Weights of a small masked image model.
Model: arch resmlp, norm layernorm, activation relu, moe top_k, layers 12, width 384.
Rows from block 8 of a small masked image model, named by matrix and row number. Rows with one number belong to one neuron. Each number is 128 + 24 x the weight over its row's rms, rounded and kept within 0 to 255. All counts start at 0.
After each neuron's rows are labels from the 100 images, of 14848, where the neuron reaches its highest value: "top examples" is what is common among them. Only what is clearly more common there than usual is listed. The data: larger renderings of crowded toy scenes. In brackets: how many of the 100.
# fc1: MLP up (model.blocks.8.mlp.fc1.weight, 768x384), inputs 154-230
# fc2: MLP down (model.blocks.8.mlp.fc2.weight, 384x768, transposed), outputs 154-230

fc1.167 [108 136 163 127 103 129 127 151 158 159 111 113 118 161 110  93 133 124 163 125 157 159 129 102 133 138 144 150 152 130 118 139 184  72 134 166 124 153 124 153 100  61 135 124 185  94 147 121 157 121 126 125 150 119 109 133  60 149 136 105 114 121 172 146  99 129 132 138  96 135 172 129 150 160 126 142 152]
fc2.167 [144 122 111 124 109 130 167 129  87 102 149  91 123 119 162 117 148 148 124 129 137 149 129 146 126 111 133 125 127 130 132 141 114 149 118 116 133 111  95 107 165 101 155 124 133 140 143 113 109 132 129 117 176 137 128 142 142 116 141 141 114 127 119 109 140 137 130 143 119 132 135 139 126 119 115  97 134]
top examples: count: six (42)

fc1.763 [140 154 123 153 100 123 127 135 136 163 111 111 109 149 105 148 156 127 119 121 128 106 138 141 135 139 132 145 163 129 118 137 110  97 139 120 130 146  99  98 140 158 128 120 123 113 118 125 119 157 125 191  97 138 141 141 158 147  47 117 131 105 127 100 129 103 144 146 205 148 120 148 119 169 135 127 178]
fc2.763 [131 132 135 111 123  87 143 141 127  89 138 120 147  70 104 135 131 149 148 152 102 130 110 127 135 129 133 133 116 123 132  79 118 155 153 119 115  95 123 138 140 105 111 105 146 113  92 120 158  77 126 122 136 147 138 137 150 111 142 149 107 128 134 115 127 133 129 141 136 118 157 129 106 113 109 145  99]
top examples: green object (75); its colour: green (45)

fc1.543 [141 133 145 125 147 152 155 112 166 123 171 125 116 116 149 167 106 155 109 147 129 114 123 181 131 132 167 115 112 145 107 135  94 138 114 142 122 111 121 110 130 116 105 107  82 108 119 118 124 105 137  98 110 150  86 119 143 161 155 126  99 115 133  94 158  65 139 121 116 135 135 110 123 101 154 139 108]
fc2.543 [131 125 109 143 137 126 102 160 134 165 139 104 130  99  97 149 116 182  96  96 111 132 109 125 124  86 128 129 138  88  88 149 138 145 127 125  92 127 125 116 137 113 140 212 191 134 122 143 117 130  72 136 131 100 131 150 151 105 129 155 157 148 121 135 119 122 132 162 163 111 118 121 115 163 159  92 153]
top examples: count: six (43)

fc1.178 [150 158  99 100 120 110 108 139 130  68 128 146 141 127 108 138  68 113 142 120 135 122 120 158 101 156  98 115 131 115 168 153 141  94 146 124 117 106 130 157 118 130 101 106 146 107 101 176 137  93 116 115 169 169 158 154 123 121 116 156 134 128  91 159 157 138 121  69 118  78 121 124 138 145 149 140  99]
fc2.178 [133 110 101  95 169 156 126 150 117 125 117 175 175 109 152 126  99  94 117 190  74  83  94 137 118 107 151 147 130 118 108 118 148 125 147 117 159 102  72 128 174 145 103 128  71 135 137 110 114 150 112 155 122 142 153 118 138  68 124 132 149 128 116 111 150 131 122 129 154 130  88 142 154 127 126 125 157]
top examples: blue object (75); its colour: blue (50)

fc1.662 [110 115 129 141 139  99 163 140 124  96 142 130 105 124 140 105 148 123 117 124 140 143 130 129 164 166 116 153 125 173 124 110 159  86 119 141 169 137  97 111  93 127 110 120 101 119 114 126 129 135 102 102 155 175 124 160 127 118 167 123 130 130 125 112 106 111 129 157 151 137  81 143  87  62 127  92 142]
fc2.662 [127 150 145 134 161 131 137 146 130 138 135 158 113 171 125 167 141 134 109 125 120 126 100 135  98 135 132 143 132 162 112 115  87 139 116  82 145 135 112 114 153 112  89  85 134  99 122 127 109 140 160 116 136 131 157 143 149  93 111 110 144 120 145 141 133 126 125 137 160 129 125 142 115  99 106 138 111]
top examples: count: six (44)

fc1.464 [159 153  91 136 112  93 175 153 174 124 119 103 167 117  94 116 118 122 142 102  99 129 132 112 111 179 152 138 149 154 141 147 135 184  98  56 110 112  86  81 145 149 126 159 127 161  97 152 106 104 170 116 141 128 129 148 110 173 118 172 104  81 102 138 117 105 147 188 180 112 121  91  72 143 134 119 116]
fc2.464 [141  99 170  92 119 188 130 138 111 162 121 144  78 141 149  89  88 128 100 150 123  86 145  75 113 122 117 158 129 107 143 151  94  87  97 121 120 121 145 120 103 117 144 139 146  70 132 137 119 150 136 149 102 135 142 125 115  89 155  86 106 168  88 149 116 136 120  86 191 102 135 122 147 138 142 151 119]
top examples: black object (64); its colour: black (40)

fc1.518 [ 99 149 112 108 133 116 123 123 137 135 112 117 128 135 108 103 141  81 151 100 148 102 130 117  87 150  90 132  79 137 124 156  91  69 117 127  62 144 111 149 111 148 123 137 106  92 126 159 152  85 121  96 140  91 140 117 101 131 124 116 134 117 165 145 129 128 126 138 129 137 121 110  91 121 109  94 123]
fc2.518 [109 114 158 132  83 124 125 103 153  94 121  95 105  84 110 102 111 163 128 165  98 197 120 124 107  95 130 134 193 140 104 120 183 148 125 136 146 106 162 143 132 128 179 102 133 116 131  80 121 155 128 116 129 177 131 148 132 123 124 105  97 118 138  99 121 141 116 106 153 139 119 157 152 149 140 135 115]
top examples: light from behind the camera (50); its colour: red (25)

fc1.682 [134 133  93 128 125 173 165 129 123 150 138  76 147 108 118 126 145 105  76 112 127 119 148 191 147  83 133 114 135 109 135  96 149  94 108 112 140 146  97  65  96 130 148 131 133 113 140 164  71 157 120 158 133 117 137  98 119 157 141 134 130 119 176 161 190 123 125 140 101 188 141 113 103 120 122 108  92]
fc2.682 [143 120 161 160 126  87 121 130 169 103 119  98  81 162  94 110 125 172 165 151 128 117 143  71 138 163 109 132 128 137 154 129 110 103 143 114 155  89 147 152 114 104 130 148 111 110 114 104 147 120 112 122  86 167 167 155 165  92  92 113 158 104 131 105 124 130 126 113 146 113 107 136 142 111 149 152 123]
top examples: yellow object (67); its colour: yellow (30)

fc1.212 [105 140 118 112 121  99 122 111 106  96  93 130 125 139 128 128 123 145 126 145  84 160 165 115 130  88 150 175 129 117 118 127 105 134 192 108 132 149 115 160 170  60 126 173 132 105 116 131 154 123 131 165 119 126 114 130 176 130 128 139 147 126 148 107 163 121 122 138  98 197 138 121 132 121 114 131 121]
fc2.212 [141 148 150 153 160 162 144 133  98 111 112 119  76 122 140 179 121 105 117 130 146 168 110 144 192 121 213 133 127 146  56 130  97 157 128 119 122 108  74 208  86 148  81 124 111 111 157 122 127 123 121 122 164 110 136 123 153 159 105 147 152 129 119 123 133 133 125 125  96 149 161  94 143 137 125 107 147]
top examples: count: six (43)

fc1.216 [134 130 106 144 133 132 109 131 146 130 167 112 111 168 129 134 135 102 115  76 144 139 124 103 127 133 123 136 162 156 116 198 116 119 131 140 160 164 106 105  83 108 117 108 107 162 121 152 136 155 125 146 108 154 152 120 163  99  33 124 113 126 142 106 112 130 129 134 156 112  75 135 125  71 157 126 160]
fc2.216 [145 112 124 140 125 159 186 123 116 155  63 156 154  97 143 144 155 134 114 120 117 139 111 185 148 154 132 130 130 142 159  98 141 156 130 120 157 115 127 121 132 139  96 119 162 122  93 109 122 141 110 128  72 124 136 147 119 132 134 159 131 137  98  71 147 132 142 124 127 140 139 129  86  87 136 115 130]
top examples: green object (68); its colour: green (37)

fc1.357 [124 117 129 138 107 120 127 144 129 145 144 127 121 120 119 147  97 118 141 133 151 118 134 121 107 177 101 115 126 117 120 155 122  60 168 157 112 134 120 133 113 123 122 125 147 152 127 160 134 105 116 136 174 149  93 127 149  75 125 151 118 124  44 152 123 137 122 101 117 100 161 153 147 142 114 147 101]
fc2.357 [104 127 119 170 135 136 159 148 133 127 152 134 107 127 113 146  58 114  94 113 134 126 120 129  70 119 104 151 142 131 121 139 143 150 111 144 167 126 133 125 131 148 130 152 137 128 134 146 138 151 157 151 130 150 118 145 119  77 123 127 116 125 150 100 144 134 106 135 150 115 103 119 131 135 133 161 123]
top examples: its colour: teal (27)

fc1.265 [170 142 134 139 109 116 157 129 140 169 117 128 101 108 130  85 129 110 118 138 152 143 127 133 153 135 124 126 132 156 127 145 121 111 132 133 153 108 126 139 114 119 120 158 103 120  90 118 154 110 116 103 113 126 150 148  96 169 132  99 121 145 120 132 112 118 120 164 111 139 109 135 131 137 135 133 144]
fc2.265 [135 131 129  98 101 157 151 144 150 160 133 135 122  86 172  99  98 125 128 126 132 127 149  76 128 127 120 157 125 128 144 117 131 114  93 125 103 132 121 125 124 119 117 157 128 160 139 128 122 155 115 115 150 136  87 137 110 182 106 183 150 130 123  93 112 117 125 153 111 122 144 129 123 154 138 128 125]
top examples: yellow object (65); its colour: yellow (25)

fc1.577 [131 128  66  95 132 126 104 155 207 168 102 105 115 142  88 144  85 151 139 141 129 100  78 144 104 150 108 122  94 136 112 157 135 127  92 152 119 118 153 133 122 116 160 107  91 136 138 130  90 113 106 100 106 143 131 100 124 140 174 121 143  88 147 127 140 130 126 135 201 103 108 166  75 118 138 157 144]
fc2.577 [140 143 155 117 105 134 154 114  71 109 122 118  84 117 147 100 108 104 126 102  82 160 188 132 159 127 124 139 168 154 174 115 138 153 124 116 171 139 101 110 114 153 119 129 136 117 117 136 151 120 131 169 172  73 115 168 129  95 133 131 110 158  99  92 112 149  98 101  92 115 152 118 126 119 116 136 128]
top examples: light from behind the scene (65)

fc1.285 [156 130 143 147 107 124 163 120 121 146 137 101 124 138 134 124 184 132 119 129 102 126 151 155 153 106 149 144 164 121 142 106 139 100 103 114 149 129 114 101 124 145 170 153  89 139 103 143 103 164 132 196 110 130 143 134 160 137 133 125 109 119 153 104 142 114 120 193 136 168 101 143 126 133 168 112 127]
fc2.285 [190 126 169 119 102  90  80 159 131 109 121 131 137  91 119  99  79 146 170 136 137 142 123 135 123 125 123  98 136 154 130 133 148 155 147 121  94 107 153 133 153 104 127 142 180 124 136 130 121 118 130 134 182 139 107 128 143 133 108 146 117 122 100 144 126 138 113  76 122 103 176 103 122 112 124 133  93]
top examples: yellow object (71); its colour: yellow (32)

fc1.352 [138 136 160 108 115 137 124 122 125  99 113 136 145 128 105 169  94 114 150 117 130 113 116 139  99 124 134 114 132 119 114 113 155 119 137 132  72 139 139 134 183 143  35 151 111  85 125 137 160 110 151  94 131 138 121 120 127  50 168 164 141 118  86 130 154 113 133  78 100 142 132 123 143 154  35  95 112]
fc2.352 [179 140 138 128 110 181 112 147 145 165 110 164 158 143 182  77 144 126 115 119 150 116 133 109 167 107 165 150 118 151 122  92 130 140 106 123 135 132 119 121 125 140 116 142 139 124 161 114 103 120 119 125 148  83 123 117 158 172 116 141 118 124  95 136 150 144 134 131 152  99 150 101 109 136 166 105 118]
top examples: blue object (79); its colour: blue (51)

fc1.291 [153 116  99 106 143 113 127 132 128 177 130 142 125 143 143 128 120 107 129 150 107 108 126 125 126 158  79 152 118 125 136 121 119 140 136 124 128 131  79 123 197 155  99 117 136  78 115 146 120 108 127 153 108 132 168 128 122 160 109 153 144 115 210 103 157 116 113 124 133 149 112 152 141 118  84  84 143]
fc2.291 [149 137 137 153 171 102 133 161 104 102 142 112 120  85 130 139 125 123 134 122  84 161 128 130 126 118 109 156 114 121 141  89 120 130 135 121 122  99 134 130 127 132 176 128  84 137  59 139 117 154 125 128 132  92 138 113  90 115 118 141 110 127 130 146 139 143 126  93 103 129 115 145 109 113 136 132 139]
top examples: yellow object (66)

fc1.343 [130 149 113 104 101 134 108 167 122  92 143 138 112 165 122 173  89 118 135 140 118  98 127 134 126 159 143 129 139  90 157 110 171 121 152 124  74 123 151 107 173 119  60 131 108  53 150 119 114 123  90 158 180 187 184 167 135 111 149 143 140 146 142 108 112 106 110  90 158 107 116 143 113 133 107 104 114]
fc2.343 [145 142 116 105 148  96 123 135 125 168 111 109 125 128 125 105 183 121 116 139 107 114 132 157 149  97 129 122 141 130  90 137 174 126  93 137 117 131 128 104 133 115 106 136 117 122 139 106  90 102 143 127 143  92 121  99 140 135 107 145 144 146 124 133 130 149 126 128 150 155 150 112 119 116 148 161  84]
top examples: blue object (72); its colour: blue (54)

fc1.6 [135 148 119 112 102 166 109 148 120 135 149 136 111 161 128 119 117  91 143 101 137  72 138 117 100 172  55 145 144 137 147 100 124  46 126 136 117 134  78 128 137 128 113 101 159 142 119 143  96 167  83 111 188 153 141 128 115 136 102 126 160 177 106 126 123 132 113 118 154 120 105 133 105 119 121 100 107]
fc2.6 [163 104 106 111 128 181 141 135 124 121 143 164 135 143 142  98 136  90  98 144 108 105 120 124  85 141 171 169 147 101 152  98 146 118 147 121 127 143 129 127 147 127 128 134 132 139 141 117 126 130 161 108 116 131 118 138 133  77 138 142 131 134  99 110  96 118 118  85 182 123 100 129 117 113 131  84 174]
top examples: green object (58); its colour: teal (33); its colour: green (32)

fc1.734 [118 150 127  98 128  93 159 117 165  95 157 120 159 149 124 131 133 157 119 158 151 133 107 136 113  88 118 145 114 157 122 135  90 154  61 155 104 133 132 161 139 101 133 150 166 146 148 114 146 147 117 145 163 137 103 105 147 136 134 138  97 130 130 125  99 129 130 142 117 138 110 178 151 173 114 109 110]
fc2.734 [ 88 143 123 106 123  92 104 166 141 146 145 107 114 120 110 143 156 126 150 133 156  82 110 131 150 158 184 103 134 147  99 120 149 137 114 162 148 129 147 118 110 121  97 140 113 128 106 130 105  82 112 128  96  84 135  99 133 142 119 123  94 146 115 171 155 131 161 128 165 146 158 106 141 121 174 150 148]
top examples: count: six (47)

fc1.753 [132 134 120  75 129 105 109 140 142 110  93 111 142 127  76 147  65 123 134 121 130 251 105 139 115 132 142 102 144 147 109 163 101 149 115 118 126 108 123 141 155 129 114 111 174 131 122 154 170  87 141  67 101 138 111 127 107 151  84 143  84 130 155 134 127 128 133 138 136 133 158 108 139 151 128 142 125]
fc2.753 [131 104 134 101 146 142 129 124 142 120 105 151 152 107 150 124 104  94  95 127 111 122 127 105 144  84 160 155 121 114 130  99 141 121 143 118 135 106 104 112 125 149 114 124 110 126 188 111 144 157 117 176  93 146 134 144 116  98 140 173 127 130 112  80 135 133 138 103 174 140 114 144 113 121 137 108 122]
top examples: its colour: purple (25)

fc1.602 [119 169 145 165 104 153 151 134 147 142 137 125 107 156  85 105 111 115 143 118 148 155 150 133 110 138 137 111 137 142 124 176 127  95 140 128 137 142 174 132 112 103 123 102 101 171 161 105 133 128 109 127 161  93 114 132 100 124 138 132 145 108 108 114 120 133 127 115 115 161 133 155 100 137 117 144 128]
fc2.602 [147 112 116 155 169 117 190 127 148  93 118 152 112  85 120 181 107 132 145 128 128 130 139  94 109  97 127 125 129 126 127  98 118 151 149 104 136 138 127 143 146 173 140 100  95 136 113 134 169 139 145 147 115 151 106 128  90 123 132 161 160 153  92 112  59  83 124 163 115 118 137 142 118 117 141 122 126]
top examples: light from behind the scene (56)

fc1.404 [133  89 113 124 123 137  68 102 114 147 114 129 106 137 158  91 136 141 116 118 168 103 148  62 151 140 123 158 138 126 137 121 132 106 101 108 165 157 123 131  93 134 103 136  87  92 159 112 190 148 141 144  89  72 156 159 170 142 179 129 109 134 143  95 137 125 137 144 138 142  74 121 108  57 121 130 153]
fc2.404 [163 123 105 119 131 151 133 143 109 115 103 131 145 125 112 151  98 112  85 108 109 126 107 155 116  97 123  82 152 145 101 122 129 141 112 143 118 146 160 147 135 138 154 103 143 157 103 155 156 115  99 117  67 164 106 108 100 139 123 167 172 117 142  90 125 127 137 147 126 131 100 124 110 113 121 157  84]
top examples: yellow object (70); its colour: yellow (36)

fc1.708 [109 145 118 125 146 115 110 160 124 145 134 141 149 109 129 139  89 152 121 119 126 119 201  84 114  87 102 126 155 134  80 140 132  90  94 105 156 121 111 109  82 151 125 112 106 133 125 143 107 118  88 162 129  88 166 147 112 148 161 143 128 104 154 115 167 124 145 127 103 128 129 147  97 136 115 116 164]
fc2.708 [112  76 103 140 128  59 125 151 124 123 109 118 121  74 155 114 151 101 166 170 104 120  67 156 123 116 125 134  95 129 126 122 128 110 117 132 123 122 108 126 130 121  91 126 146 138 127 134 144 106 122 114  95 138 110 123 124 113  62 140 104 112 142  97 122 143 133 123 140 117 133 136 128 121 124 136 123]
top examples: yellow object (61); light from behind the camera (52); its colour: yellow (34)

fc1.170 [129 112 114  81 120 154 147 138 152 134  83 126 113 151 123 141 157 112 126 134  96  80 134 136 112  89 139 141 164 150 137 116  95 112  63 126 102 132  71 137 131 119 141 153  94 152 103 115 152  88 142 100 147 101 170 140 119 102 132 145 152 110 136  48  94 115 122 148 165 129 104  97 118 142 109 125  96]
fc2.170 [152 141 132 114 153  92 102 150 150  91 157 141 140 165 131  87 160 128 133 105 100 125 147 132 152 151 199 139 108 100 141 113 195 116 126 135 123 142  76 115 136 147 117 143 137 147 101 133 120 144 158 145 171 117  89 124 132 118 139 140 120 153 114 120  98 129  97 139 174  96 129 128 107 101 129 115 188]
top examples: green object (59); count: six (41); its colour: green (32)

fc1.235 [ 80 151 159 111 103 127 117 149 152 180 111 115 104 154 124  94 138 173 108 137 136 128 146  98 112 157 103 148 139 134 133 136 150  40 147 224 150 151 123 156  85 136 144  98 166 118 138 124 178 111  93 107 116 121 122 126 110 162 126  74 105 136 159 116 132 136 127 133 120 135 155 145 137 179 154 146 151]
fc2.235 [159 133 110 111 116 152 134 102  88  91 147 115 131 118 150 151 137 115 126 125 111 157 120 134 138 126 138 140 123 118 170 144 152 142  79 103 142 126 137 104 151 140 132 160 127 106 167  94 106 149 137 124 182 139  86 133 154 110 113 115 135 131  98 124 122 143 123 137 130 134 120 104 158  94 120  95 121]
top examples: light from behind the scene (54); count: six (49)

fc1.302 [140 172 163 146 126 120 116 109 156  81 112 130 152 127 118 149 133 128 152 110  86 162 159 111 136  87 114 143 124 143 150 113 122 137  86 126 117 100  96  81 168 143 101 166  88 117 100 125 126 119 172 170 194 129 145 132 113 130 109 135  87 113  99  87 150 105 126 155 170 105 121 130 145 124 107 126  84]
fc2.302 [149 120 167  57 152 148  97 165  93 170 174 127  75 156 150 121 133 107 117 162 111 118 146  89 111 141 146 154 133 117 130 158 140 143 177 154 154 131 175 122 146 119 120 176 132  95 143 160 158  66 126 137 110 121 130 128 118 105 136 116 112 175 149 131 127 134 113 110 162 145 126 128 142 138 145 143  85]
top examples: black object (73); its colour: black (48); barrel (31)

fc1.303 [137 108 142 112  97  95 163 124 161 136 128 111 174 126  94  91 143 127  85 145  83 131 172 168 123 153 129 124 138 159 142 130  85 132  75 120 112 132 118  85 111  98 150 132 121  71 149 163 127 118 138 109 169 138 128 168 130 100 138 146 135  95 121 126 127 131 130 147 136 132 164 110 108 146 144 122 125]
fc2.303 [171 156 140 139 111 111 147 119 138 139 127 123 100 131 116 137 121 115 120 139 115 139 176 132 100 127  89 171 138 165 151 111  77 119 140 107 148 118 141 130 121  97 134 113 116 138  60 171  89 110 188 122 109 159 121 127  95 107 112 110 145 116 101 120 110 131 130 162 129 115 102 178 111 120 151 132 103]
top examples: black object (65); its colour: black (35)

fc1.491 [137 128 164 149 138  97 152 168 152 145 127 147 132  93 136 116  79 103 147 106 129 132 135  99 119 132 121 113 130  83 114 147 184 135 153 125 104  69 122  89 130 124 139 121 138  85 136 155 134 135 122 148 154 124 173 115 119  87 164 126 152 158 121  97 143 115 104 105 144 122 146 130 131 137 122 116 133]
fc2.491 [158 120 107 135 130 124 105 139 104 123 157 165  96 124  95  94 104 126  89 140 148 122 144 114 105 190 102 128 126 121 169 119 102 117 166 115  93 153 155 143 143 132  54 122 153 111  81 133 171 118 120 132 105 142 103  95 144 183 147 147 133  96 159 157  98 118 142 134 121 156 117 160 126 124 130 108 163]
top examples: blue object (66); its colour: blue (47)

fc1.557 [129 126 115 110 111 143 126 193 132 106 134 139 119  99 120 122 125 146 126 145  86 125 109  97 137 168  96 151 116 142 129 146 204 101 161  90 141 135 105 129 129 127 108 119 110 116 114 152 135 135 138 127 145 122 136 115  74 136 128 155  97 103 186 126 105 104 116 143 152 134 147 123 185 126 107 108 138]
fc2.557 [117  85 115 105 133  77 124 158 128 125  63  94 120 130 145 104 142 150 137  90 161 174 156 118 144 139 148 154 106  91 124 125 138 146 110 107 128 107  95 129 118 113 138 143 137 152 135 190 122 126 186 134 140 129 119 142 141 132 109 104 140 123 131 158 159 115 121 123  98 111 140 150  89 169 131 143 140]
top examples: count: six (40)

fc1.701 [130 126  87 152 122 131 103 150 124 122 128 124 156  90 120 144  71 128 142 139 145 118 131 124 123 112  84 141 137 111 159 147 155  77 151 149 102 100 154 135 152 128 103 122 153  97  97 127 129 128 139 126 115 137 141 119  95  82 131 131 134 143 108 126 145 122 140 104 106 123 202 101 161 155 116 119 119]
fc2.701 [177 128 147 146 105 119  96 177 142 144 125 121 141 167 133 124 150 117 114 148  97 114 136 122 129 136 159 127 124 158 117  84 111 175 161 122 128  98  84 109 153 124  98 115 138 136 115 125 135 143 148 139 112 104 136 144 127 136 148 143 166  91 118  75 144 108 143 117 128 141  86 105 118 132 129 173 146]
top examples: its colour: purple (26)

fc1.262 [109 122 127 110 119 115 155 104 120 196 152 132 141 111 140 137 128 129  82 129 130 129 137 146 113 131 153 167 130 128 149  89 138 163 133 123 117 112  73 116 168 139 151 113 144 135  62 138  89 112 109 110 110 165  91 127  93 118 145 133 116 133 109 129 142 129 127  98 136 108 148 158 114 157 124 120 119]
fc2.262 [137 128 124 110 144 182 123 140 110  87 126 148 128 133 132 102 123  97 146 140 121 149 121  97 173  64  69  99 145 129  86 167 148 121  95  96 119 131 180 114 108 136 124 126  83 122 146 119 125 165 132 112 146 137 144 179 110 127 111 155 180 110 122 112 114 123 148 141 130 166 124 108 140 124 123 119 104]
top examples: blue object (71); its colour: blue (38)

fc1.123 [123 149 133 111 131 118 190 174 149 132 115 133 136  91 152 121 108  92 152  58 138 115 141  63  96 123 119 118 116  94 121  85 164 138 145 120  67  56 105  91 104 150 140 123 169 119 119 174 108  96 157 106 130 167 148 161  75  76 217 125 152 137 146  84 118 125 122 120 129 141 104 124  97 149 123  92 105]
fc2.123 [145 135 116 135  92 137 104 109 111 100 152 151  66 124  98 138 139 146  97 156 124 142 112 141 147 172 133 154 155  98 161 118 112 176 125  90  77 162 134 140 116 103 107 126 117 146 126 104 169 142 110 124 149 133  64  92 112 147 113 150  78 103 110 190  52 127 144 107 126 115 154 174 150 134  95 121 148]
top examples: its colour: purple (32)

fc1.192 [137 141 129 105 126 137 149 158 152 132 140 114 176 124  88 124 108 139  97 100 117 127  94 112 177 132 137 123 115 113 121 118 138 141 137 148 114 113 102 119 159 141 111 167 122 119  72 106 138 115  86 126 107 140 142 131  60 130 128 100  80 135  87 115 101  94 124 129 135 140 157 170 131 103 118 114 115]
fc2.192 [117 161 142 127  93 122 171 130 108 126 120  90 108 159 158 186 125 109 125 174 125 136 148 117 110 120 113 129 127 151 137 112 159 105 183 157 140 157 116 130 129 121 126 145 135 139 115  82 136 127 114 147 129 113 120 124 140 132 131 157 139 117 139 139 133 128 118  99 143 117 134  88 124 121 143 135 128]
top examples: light from behind the scene (57)

fc1.442 [122 125 149 149 147 115 173 168 122 172  92 131 120 154 173 123 107 118  74 100 143 117 104 176 112 136 158 124 210 124 167 169 161 114 135 129 135  97 124 102  86 156 150 127 128 140 104 141 147 138 134 153 131 114 149  92 135 109 183 133 112 121 137 113 202 125 127 113 104  95 135 121  70 192 110 153 165]
fc2.442 [135 132 141 129 110  90 130 145 179  72 134 110  81 121  73 114 144 163 154 122 135 114 140 104 109 132 107 155  99 157 104 153 117  93 123 134 135 155 178 127 134 109 115 134 113 117 124 115 126 100 123 130 131 145 154 152 152 126  70 107 165 121 124 137 151 131 140  98 150 127 130 134 128  81 144 129 109]
top examples: green object (59); its colour: green (26)

fc1.151 [122 109 123 155 155 115 125 179 130  94 109 124 131 176 122 105 111 146  92 147 130 129 125 141  91 147 128 145 181  93 129 156 172 109 148 172 100 149 160 130 127  98 118 141 112 151 121  93 172 153 141 110 156 200 110 159 119  73 133 101 137 125  78  90 109 114 128  88 129 136 130 154 102 180 106 128 129]
fc2.151 [ 93 150 142 117  85 105 142 137 128 130 140 144 114 156  96  95 100 108 124  93 139  95 134  97 142 116 129 121  92 122 143 148 133  66 116 126 128 142 143 126 143 111 104 123 111 171 127 154 138 104 142 140 185  61 166  98 146 192  94 113 122 132 152 155 140 144 145 131 135 155 143 125 144 128 157 175 117]
top examples: its colour: teal (31)

fc1.638 [135 145  99 146 116 142 146 154 150 197 160 107 123 148 125 134 126 123  77 145 105 133 122 126 112 128 139 105 122 143 147  98 142 146 146 122  78 121 154 139 123 134 142 119 114 123 107 170  68 121 118 142 103 150 161 111 120 103 142 132 117 131  95 145 102 122 124 102 102 115 173 170  89 155 112  88 150]
fc2.638 [134  95 158 109 109 107 106 132 136 105  85 106 132 122 126 138 113 158 173 137 120 152 124 118 170 106 148 144 134 122 140 137 112 113  96 136 155 132 115 136 117 107 151 129 143 106 162  80 145 136 141  96 153 111  99 135 128 129  99 113 109 161 107 149 147 124 139 128 104 128 110  82 156  87 131 163 110]
top examples: blue object (58); its colour: blue (26)

fc1.685 [138 160 136 107 137 105 125 177 173 177 169 146 152 166 145 123 163  69  88 130 128 128 138 105 110 107  80 103 129 125 157 134 140 135 154 109 116 130 119 136 142  92  75 110 142 125 135 124 103  89  95  96 137 133 176 121 133 164 112 146 158  98 137 101 124  64 141 123 129 122 177 132 124  97 105  84 140]
fc2.685 [ 97 151 131 117 175 138  85 150 108 118 110 113  94 129 144 226  98 173 151 127 108 117 157 175  83 161 140 106 104 136 112 161 130  98 115 160 102 145 107  87 137 127 102 125 131 126 128 108 117 136 147 130 110 114 110 113 131 130 154 154 111 138 126 105 185 132 125 136 125 109  85  94 130 134 114 138 108]
top examples: light from behind the scene (57)

fc1.345 [128 175 166 118 116  81 119 148 115  80 146 151  92 165 108 106 111 119 106 135 119 120 141  74  75 144 132 162 176  95 131 160 144  98 138 113 143 142 149 134 115 140 142 109 120 105  65 166 131 136 115 119 190 162 109 166 160  90 122 120 132 140 157 129 121 121 126  73 143  77 138 114 107 162 110 150 161]
fc2.345 [128 149 101  91 135 107 103 111 134 140 133 138 159 129  98 122 122  99 115 143 136  92 125 144 131 169 106 151 160 128 144 115 100  97 149 119 147 128 131 123 122 140 106 151 128 129 115 121 176 114 116 127  83 137 128  95 114 125 140 109 164 138 131 150 131 125 111 157 134 164  94 119 125 120 132 120 148]
top examples: its colour: teal (31)

fc1.541 [131 128 154 117 121 158 181 129  85 118 140 101 131 126 160 138 141 127  69 109 123 148 124 124 149 120 160 114 167 107 151 119 109  81 137 117 109 128 123  90 128 119 130 141 152 112 123 146 129 158 129 169 139 106 135 126 177 121 148 152 154 120 140 103 147 121 133 112 112 172 129 132 124 157 123 112 104]
fc2.541 [156 114 148 153 148  81  79 139 152 113  94 112  98 125 129 126 103 150 161 164 119  89 123 118 137 127  92 154 119 103 111 129 133  96 173 128 142 111 126 137 149  87 127 114 113 147 118 111 138 119  85 110  66 160 147 104 168  87  87 144 181 118 109 102 126 136 128 119 145 108  93 144 126 108 172 156 159]
top examples: light from behind the camera (52)